A small image denoising model, trained from scratch.
Model: 14.5M parameters, 32-pixel images, arch unet, norm groupnorm, activation gelu, widths [96, 192, 384, 384].
Training: 12400 steps, batches of 128.
Rows from block 7 of a small image denoising model, named by matrix and row number. Each number is 500 + 50 x the weight over its row's rms, rounded and kept within 0 to 999. All counts start at 0. Numbers have three digits each.
After each channel's rows are labels from the 100 images, of 14976, where the channel reaches its highest value: "place" is the part of the image that holds the peak. Only what is clearly more common there than usual is listed. The data: rendered scenes of toy objects such as cars, trees, mugs and chairs.
# conv: 3x3 conv (model.mid.1.conv.weight, 384x384x3x3, each kernel summed), inputs 330-383

conv.120:517386498571527499554542511547552536558503473455551594501501501502442484501458548456522496430548533517508475509501436551501421494447546498578556531540449540442579
place: bottom centre

conv.278:527484517492505531511469460557466443500455501469475483517516518518489564481499487575503511527507513496491413401513491589513545532515495436527517539457503460449399
place: top centre; top right

conv.284:503562512478525507515398497559465487483480476514446496500500500499474547397445452492511518561492507511505466495499461464499458518505542460445350491512555606441486
place: middle right

conv.5:545426496522482497479552411403446491470533525463526557502502502502501555485466497365427481512504547553496560483501545464501479498490591516612558478554517539438581
place: middle right

conv.80:522533527493471499534483514545443493528491460537464583502501501502538517500522538420618549517506605703503496493502530499502503487494548528539552600513530479351574
place: middle right

conv.143:596382516522547496489450491463519507455501487494560581497496495496472467580437522416482463426517511414502514571496493490496505497448468561480561537588450415452618
place: bottom right; bottom centre

conv.7:585519437480489500513544467432523532430503632538535587498497497497550474426551472435506463476457486514498521652497521505497587458550580540460541513531454498497530
place: top centre

conv.1:452526581533447543379450558481485419470479436446556443485484487485586469413498433370536494503396506497469502469485520476485493510454469455453446411502568431559422
place: bottom left

conv.289:535588501550523499494511619552525481448480490502524379501502501501459490526494523602474521472451439480501470402502552447501514484471451441532473568518470600417382
place: bottom right

conv.161:461509533509518545484465509547523457456478546503478398551549567561486475370401471637514618517499484403518539455554655542551522534490484505519467548490532634505424
place: top centre

conv.258:561432514431638517509486453532384539629503450563261481508506503505481564498473672475433540567628520565513474496506461530509555539518494531497443507471572480209462
place: bottom centre

conv.93:392486499512551513458416487457533556458509503481506454493492494487473509467426525477513467514580523488486523471492557478493475469459451535422473498524460424563498
place: middle right

conv.378:428462555466499494436544520531482424627474499476434453503504500499536460539484604586473492487474445627466632438503446521506462518546574420462495489466420479520459
place: top centre

conv.105:615296531533591501483618506593546445559521524412505654506507506509456513536513577546435466478549592495515485544508441514508535509505593523574541498490475636453512
place: bottom centre

conv.64:483524451542481520448461402491459461412486481460529454495495497497572508547489455452472484490473481458475478592493472495493484488472481460508499497493507484413494
place: top centre

conv.22:456530438587424498556589486524491542496548556465551582508508507508528552463534553414509498490518499437517537482507503504508483525548608534538511487626524519538585
place: middle left

conv.351:631536498506577499479472470544568538548500575579525552503503503503434511562416508463534580594492527746508511493503488529502523498572448508431544506401471611574464
place: centre

conv.169:578421470456480494566479497495457529544553502498495567500500500501536551482535559453564497538480513446502492521500535531500502506477507592449481466512609471565549
place: centre

conv.262:509460522485494506484438435496422381488496404403415442498498499499488500472455489457395509464442483482477463463498518497496507502426470376499512470366426499476403
place: top centre

conv.366:503491581452606502555457497584419446376532432450436463513512513514473493546505415521434492453573510389508512426513504496513524540496525490413422523433515478453457
place: bottom centre

conv.209:320554413533503502452445494469582457452532527432601510503501500502538500517593418538489442439480542618486501569502454394502577517484530499455504457485528455600465
place: bottom centre

conv.228:501462504485467510464436482446453444492492443470481415495494501499509496506431512543456494431484509478470473609491508447491510492478454332464455592380440488401404
place: top right

conv.98:698487562561520509539472461467450512506514452427468459500498498497498494513469531479503556479499596482502517565498445523496433507469518507425456522466475479479474
place: top centre

conv.115:544532503500521500465576449453601496486492495479594415499499499498488512508493547480461480387518469523500503523499365500499490472417459469509504574496356534544498
place: middle right

conv.192:580533511445601538480452475523472425499487589534412464493495494487465495403374504613353500529478534484488475506491571517493567470491400439471449469397470488408416
place: bottom centre

conv.111:566482598495480498495494614501528430540424449465410480495496499495534466498455530518423518503426457502482404399494561464492552510500477424558489521441455459433479
place: top centre

conv.132:561409507510522498546524426482532564494534473530617591500501500501465472582432505429464509461518533447506582656500508515500513496529484575445503462625509397551674
place: bottom right

conv.296:441467494528482492446482422502449421585508462464464492479481482481498451523479595499471488466484462424480357526478440543479400493568468419565484496394435534527446
place: top centre

conv.337:519487503485458498433483530543529570502508560640560553503502503504489499570528532432560500607497473552503548503503531512502479500555467591503532505492487569638485
place: centre

conv.230:516474466495439520493524547364575549326513490470567476495494496495558510499535304554431472486446581573480516499492465455492522474441519447501496471519522420512418
place: bottom centre

conv.339:397503598545530544535506565423511488495494567385539517525522527529490486511547443552433540504381537556515513464524326481521528520476541511522560541529484424458457
place: centre

conv.382:516515551525489520501483531493477475437502474441489488503502503504527529514469456459454492469438511504494460495502532506502529509442506457542627478478506573436490
place: centre

conv.237:452522454502420517559486592478524496251494504481457464516514511513619565497564337569467455523451508502514533490513471398512557508464498466530452540409543548540422
place: centre

conv.245:502519489495466511492404500472480477485461447606507420498498499499496515439464483498460455473467495545497286353498520465497481507496385434443425440477496421485373
place: top left

conv.18:370488532461483511593483512453501482487504541450500420493492493494428475412503503545463606478418461365472536442491491560491491490426473490500429466494475421459424
place: centre

conv.32:516581470548483497474637469431430491470531631525438504502501502501549540520582516471433484507320524522499507476501502498501482507512624542606596440572583549485554
place: middle left

conv.87:416541519491466504496524532473470504525504485498470524496495493496526491521526622396592513510466470512499527518496439509496470486465456502452511480554581372400480
place: middle left

conv.257:508501496424512494491423536522493553502496511601530534500500499500535519448594596485449449495439595602500558448500429478500528513527539482521454499470614491437489
place: middle left

conv.128:496465508501506522512398445470472421490499491520531339509511511513451436512514502501492569509468510541496434394511481527509466510528455386560493454454417444405410
place: top right

conv.69:391490490468502506446445547519532480593486443574579529500498497499499518551544635450578488512551540584500421434499579564500440482514489512526458509556504426444525
place: middle right

conv.125:531417503529496501519635508602523478535504481460584584502502501504479514592503526506476487434503530460508533471503470494502488506515502566533506508555465513462636
place: bottom right

conv.121:531394509516579499503513478458521493512514496466575496500500499499458488577485536397463532401615510428506507568499492461499457497509563489493518513560448535414641
place: bottom right

conv.223:554638473665415497506438609533553488435491448488567554500500501500566499482551373489607491506496516578499496457500568418501523491479531566470514500554567518604485
place: bottom centre

conv.131:607465499487436498530527632496535424546461528527533555496497498495490463490488443555486478504389415358500483515496520484495539460495492461558545488558395492606597
place: bottom centre

conv.41:399564474545462506522423441463474665472534534434445534496498498499563556579603486397453502527438456464503527556496505496496488492469537512513529484662533525487554
place: bottom centre; bottom left

conv.355:445516520532454498480487611491518446478475505510446470509509507506568471481523428505414503437455451577517405508508511484506578517437460462543549536457412510510510
place: top centre

conv.97:659467523511490505527453477489440560490512517478514550499500499499502491561475514423416496423531524380504521533499535495499502504458540529519539495541459448534606
place: bottom centre

conv.193:538551525513489489515481557515480546493465506501439456499499500501578452466588543484499482468510500532486498425499562473501501497441470397437473640441485559530402
place: middle left

conv.202:503542475603410496515474592524519442474509468541495529503503501504543541497556419524460465507415510556502500519503597536503486508535569465560551403485559475531442
place: centre

conv.251:515487466436453501509457396427458530504453517440489501496496499495532440466468482506450495468526544458471521488499472535498465491481527444401435458462459454537455
place: top centre; top left

conv.81:567473535454488477480412510497500380504511447437502550495494495493503472488499534424495511507455439495484375522495517474495600508471481449468478486471435498468440
place: top right; top centre

conv.191:564400499426477505521425515573414479514530377489485447509509517511485490500566481578469531481437505514492494434508506504509457526493583416488472492489445547489396
place: bottom left

conv.294:485418508435412503456388428487428418464493394435460462505504504504504498495478492449468508481480508472479460518503492492503508507467474356490484536404486498421425
place: top centre; top left

conv.16:564554525523474588476528463508391445528511436433469565488488493491611537385516521485648477513506465495479414509490542436489420551491520535472499437531630528443465
place: top centre

conv.292:466429515466472511455525544470530461421470449460474450492491494494514482498481500560447501457460505490453434445492522491488445500494468412543462448493402448473455
place: top centre

conv.36:465601457531513530537500479455505482374521516454476502488486488489525514469560379474450486521445505534480507517486520492486515500464573463523530486498477485295490
place: bottom centre

conv.264:537515479447483504514504522490503525479465500542469461499499500499537467538539467580491531636487496533498473457498515513498516516509472433478388482491480439490483
place: top left

conv.44:485515427530421496494608506508457615506517580479433620506506508506537507502589533386479517499474556522509446453506435489506475512505589537582548472515495585536518
place: middle left

conv.28:504522514593419501495465488460512507556513538459556519503504504504523473377512544372587468529464540505495460541504514457504385540478496560500405500597519411526557
place: top right

conv.310:579490496509525498502733594580545481478484476501542464500501500500503509565488489614461493464477462446501437407501613450501497476585570499593500531600429532488400
place: middle left

conv.149:607515426454397488522547531512361485379512569457329526512513511513471552407560486518489627511498552510522550516512511378512467519483561527551507467520579546485495
place: middle right

conv.136:454421505531528502543528523580503553567532577516443593504505503505432493621553576432514480414552539494523534533504437592504490521537541518538462521513436488511601
place: bottom right

conv.287:531491461431414481469505527487523464540460542526490501481474480488506475423503535437525513537433468523468459522480439485483469487486500481494411459539473491576581
place: bottom right; middle right

conv.19:429550452554378500522673487489509548487552506499530544505506506507538568547538472418409506471440511524519574542505532482506498520648578557506489384650473509512621
place: top centre

conv.312:550592491495558499472658520463531577492461519544524406501502501501458508576482525659505540426520533529501566403502617476502528482500491537506519525511389520504460
place: centre

conv.153:491487501491483502466493582485528468506437493501403356525526528528585467578445654508515528547504420503536463344526405502525511557539445505517480511432501490524438
place: bottom right

conv.130:454382656445585514484380532498504449538502444502525509504504504505428498495459511417542481473586475392506450518505425484505486496404513478432436484477449539434466
place: bottom left

conv.96:475440505475488512472438411427503544503518385455537418500498502505499474568542495380482500455536452338498341563500475520500430529507445516514497504505455456449575
place: top centre

conv.73:463561530482447505470472543553437532548481443508525546501501500501555509523513554457581506505591524550499502463502514509502484496485495553441535553555545412362521
place: middle right

conv.151:524395475458464494569441435550454445529528439427468541501500500502501525498564533431537518508486530497500535579500500523500540499464521519469487531450620565548533
place: bottom left

conv.283:460438469456445476498419447534504535548460450467506442476474482471511495471441521441519532493474484428445431569475500475475501476393432453506495490426545486418439
place: bottom centre

conv.363:450485543458492497487525408474363499641480467420289535505504504504499499486547673418332462478478471508480495437504426436503466504445496417510458494509432419400559
place: bottom centre

conv.101:543482526502513501533487432520467459507511440471515532498498497497424488395393559448463519428476596523503468656498573528497532479464504483593563520520433551458560
place: bottom right; middle right

conv.122:530394529553469503532489466512494571497497566565535609500500499500455464581535495444410499373452492421503524592500485436499483504542696511508555540605412577547620
place: bottom centre

conv.215:527441511479481510462483523493479469588455443461549501498495494493514461458557672471495498410491492472481389397499533406496509491468464450528500404385460493526419
place: top right

conv.241:420475454441483502496480527544558474503481563527483449499498499498503535460467491552524499574486515468498496442498456587498474497473499437478393527552598490448481
place: top right

conv.270:463427513492481504444433491398606441506504597554540476500499500501513488431570480427585521502457539474500531566500537502500441495442466463422450612479496463536534
place: top centre

conv.38:527519491550445499549524392388537545462538586578511566505505505505459497539405505406465500536449527550504597472505429455505476519537541539489485510528440398479576
place: middle left

conv.85:688558500606490539491440428569348546591561431514331556483480485480535487497529539471450479567479461574475485528480554569478519495521477471473517457456407487236515
place: bottom centre

conv.155:500578544559501531529445609396525397251513450469454482499500500499612471481548209477410508511345499676493508553497620425496488498426503480445655480477524554406441
place: centre

conv.265:506521455464452505472499546472426533488504574513521481502502502502432552477437390493538502538419519410510453498501457527501486505467476479516421441528576380564531
place: middle left

conv.275:515463477496486503491530466543434506463508504464455468507501500509493558433561463548477477511446521511512399431502553498502477529451466506572448450495579484492465
place: middle left

conv.33:497405527423485504480486487473475438486464408444554436500500500500493498484440461510505485450475465415487482475500498531500495503467438424449458482493446489431441
place: top centre

conv.200:448599462549369501490474683527531475462489443544525472499499500498544505569511415501500491513407494519504459486499564524500539484514487524542445475523478526642510
place: middle right

conv.210:468423496430488501451458410476383450539489414399376438497496495494481499485494600486366517459477455453479498474494478470494502501469461390456495492376418491448416
place: bottom left; bottom centre

conv.226:538677426550436501539485717505545511448501494492517528502502502503602512469540402498542463462453540604500499550502588532503508494529530496504515457541567492575489
place: bottom centre

conv.8:405368571378527539485505578478554435463469399404489472473474475474439471478395410516433441498535464520453516499470442566470462457455433455512433462535388481509501
place: bottom centre

conv.116:467477498482483508471429431425606477554488490400610475504504498503526511431421474472557438503415557473497445438504375547501535519413502428508409469548489477444447
place: middle left

conv.348:418630489541481503475482521411568510576487475503509489494492492495548469442510435477467511515541521625464488421492445575493488477474444514430556503467418459503448
place: bottom left; bottom centre

conv.313:585532557555467507503479621489491482374503453489453450501503505504511469554486386456455545469455497431490511563501687471501501501433462482464606490463503579530462
place: middle left

conv.347:496470509447468498492417525494471494452485460509468446511512518509553518409498488702457509482457469499490392479510550527510486494529526379449494543371477548466411
place: top centre

conv.137:486353528533533502528569478506484509585500454473521547502503503503479509615470502472484529379530502320507557479502486453503480503535610542494535515547428508480578
place: bottom right; bottom centre

conv.138:394458518498486506518472514519513441466500413480522524520524518521662524534615466513510432514544495582530515497517613499518498543468578508483585496504514477381513
place: middle left

conv.318:482567491463491491452590603527541554481482508502498418472468476466476507512500500531495477519449484495460528407468500517466502456419400494497411488519435479451494
place: top right

conv.361:468460512422512505454491503500480490535455487501511386499497498502436475470448497493464462552492535344489440480498421542498486502482482478518486498537507432421471
place: top centre

conv.291:506543462555444513452551539530508491539458494376564414495497497495537565536568505510499539519425465513492475429497550503497530494404521495563479438601485524522539
place: middle left

conv.224:564463559489509511505456418589449492561495474459461512498497497499505533474494552483459511473455480515504496504497495477497512505492436457488521501450470490495504
place: bottom centre

conv.45:529499503525481501506459439479465397507569501476510581478476486486509534411469491376505484484485575616467408606476506533477488493435512439477520476449497495510587
place: top centre

conv.338:644529512541523492490456515538496547541483547593543563500500500500491462490463500429549494621434531646501507494500509500500501496554484585464521481473472524607481
place: centre

conv.201:464700498635469504547466576478426474455518429508493538508508508508607515521612479522468563484382485516504483496508628355507522507518483516494548485529595460451449
place: middle right

conv.12:493501540476496518435438436435491474477450450390539454479479480474497472447486406415554481525427499509467517572478452571478453468450477457516496488480473392403501
place: top left

conv.35:526527481512479499450411466486492535461488571560480478498497498499517480455627514320538487496494477476497606513497451565497493487548465559351462500636447498521557
place: top centre; top left

conv.206:450605434635324499538458558538476470466486522509497477495496496493509527477564420483532493474450513544494528454496568516496591491493515512515557467527561474491453
place: bottom centre

conv.204:535599483588485500556460568567506527479513446472424544504505505504585485445457416464576437464527468569501515527505501575505508491566600500385498523476515543549427
place: centre

conv.250:418488466402425493427505418503455567524435523557517467490489492489487483360460465508486490560520420305481464506491471542491446495469511512499399458525472563566480
place: middle right

conv.159:480513476425490498494582488584478451539506453486498532501500501502517523573600504462562508562534546482498520533500515499500487507471487580463435505369573483537509
place: centre

conv.320:504407510454454503477417483487426419415478429432469467486482477485476435507478464470435470433523556428477537409479514451480480479440540394432427521448444513465423
place: top centre